config = dict(
    dataset='simulated modem signals in the audio band',
    encoder_activation='squared_relu',
    encoder_parallel_block=False,
    encoder_moe='expert_choice',
    encoder_experts_per_token=1,
    loss='l1',
    decoder_upsampling='transposed_conv',
    optimizer='nadamw',
    beta2=0.999,
    eps=1e-10,
    lr_schedule='cosine',
)
Rows from block 9 of the decoder of a small waveform autoencoder, named by matrix and row number. Rows with one number belong to one channel. Each number is 500 + 25 x the weight over its row's rms, rounded and kept within 0 to 999. All counts start at 0. Numbers have three digits each.
After each channel's rows are labels from the 100 clips, of 14976, where the channel reaches its highest value: "loudest" is the band of the loudest frequency at the time of the peak. Only what is clearly more common there than usual is listed. The data: simulated modem signals in the audio band.
# convs0: first width-7 conv, dilation 3 (decoder.decb.2.1.convs.0.weight, 64x64x7, each kernel summed), inputs 0-63
# convs1: second width-7 conv (decoder.decb.2.1.convs.1.weight, 64x64x7, transposed, each kernel summed), outputs 0-63

convs0.8:455496482511538484474509477509505461495487517519515455523484493495544431479522532495466510482481474507508459518488500521486442455485506498484497512466492547530469533494516475505464504502505502
convs1.8:508522478469501527487509509500483447504544511478515511497477513499539510506527525493482530533513477506530468513465505451461473493543518486519479483520557514518494514532494425504534500496484517
loudest: 2000 to 4000 Hz

convs0.51:460538526463467501490459484561460510490511535518502498509496530486506500476493493466453489512466511499495481505504486496468452506541519433503464492519502469548506523498493508470507500501501471
convs1.51:525518554491523521482503443489517524504547554526499496490530493504498491499492588513533503488497512489490474513488512494480520522471523488492452482499487531522452497466506471514478506510486515
loudest: 2000 to 4000 Hz

convs0.15:523480530464486461447504523501499496488481468476497540523522527473484493527506496496546498483556498509516498492506521489457504496515482491468467455519510488517508551525547497499466466464501463
convs1.15:475473475491490531461515502479525505465469470509471470526490484535501493544498503518512531519519517529491484487502487468489543539501496484479510492445468463538538495491551499451509522515471521
loudest: 2000 to 4000 Hz

convs0.32:422498474508503486502498477480456482496510498489481475524508485509496492478486476485516506448520485539500482535555499503515538497477519499494487464517471544524471475501527518476443471495497460
convs1.32:499496507462492547508483539472516477494504545474486544515513507496508535515515546488470552536501497485510511500497480481498478517498447493479529482493487480511561514515479494468479559517489536
loudest: 1000 to 2000 Hz

convs0.54:512478514514481484508525477475477448485520489542512504522500464452497498431493494489492520520470538516514468499459469520485490490506550482491520483523514521493500465515477525561458512487514496
convs1.54:551491526511465486486506483490499535512510490481510506488505501457503505503468433480508470495470533510493529475502487524518534501416505544478496537495505488499460463460517529493504489487511485
loudest: 1000 to 2000 Hz

convs0.36:488514497490455505489463535516504474544554487479516498512491481499500488533503502499465440548523520507452474501454493539504508471497478501470499499500529522514492482502541512509535455494481458
convs1.36:497471517505541489509515519510540462498464510514487546482483513529464503502474438500500477471478515501502544490515495471472494481445517463467519489476476497470560486516498541498484520476490513
loudest: 1000 to 2000 Hz

convs0.45:522507495490485496505465498526489524524507502475489511511493525487474494528468483485544510420521478513514502586499485521504489496517491452453464516499513474539493479464509490490508455498503508
convs1.45:494477534481491487560505494467545452506521548544503522480494518529544491499541550554514500517490517494504510462530512470501489491494503504495534493514510544514539521505487520530475498500514505
loudest: 2000 to 4000 Hz

convs0.58:509540508480500503472458517485520475477515467491477421529526502514535513500507495502501527499463484519505502507443513485481500493476528502490466549508504545486514503535513503504441468488466515
convs1.58:529504497490509511481525513494464445504531505453514538499480510495522522468537490507498449524481501523514469498512510480462472493519485479495505514519523454487451521508494442544511553491482520
loudest: 1000 to 2000 Hz

convs0.33:521502513490486496537520498543513521501545476494490485477505473491483494532473495499475495538525518500472506508433501506495564496504512527512474477487531431507456479547461509483530506514495499
convs1.33:510462513499519515506502486521502516475449533503486437497470498511500503508517481502497484441523481504517509518532496478477502490539487456509522509459462529467572522513484516489484460503479467
loudest: 4000 to 8000 Hz

convs0.37:512512484483559483462502514512483496499468500476510517547513502533488477514523538482459441503506509517482493535502487500476503495499463460482514468502550521504509502517516461503443452501466521
convs1.37:544515476488491514484560471499471475472510481476505495489489500500499494471532495546526494560534480503521504493491551453493464498519515500502533496483529496496476506489487454549522497451474505
loudest: 4000 to 8000 Hz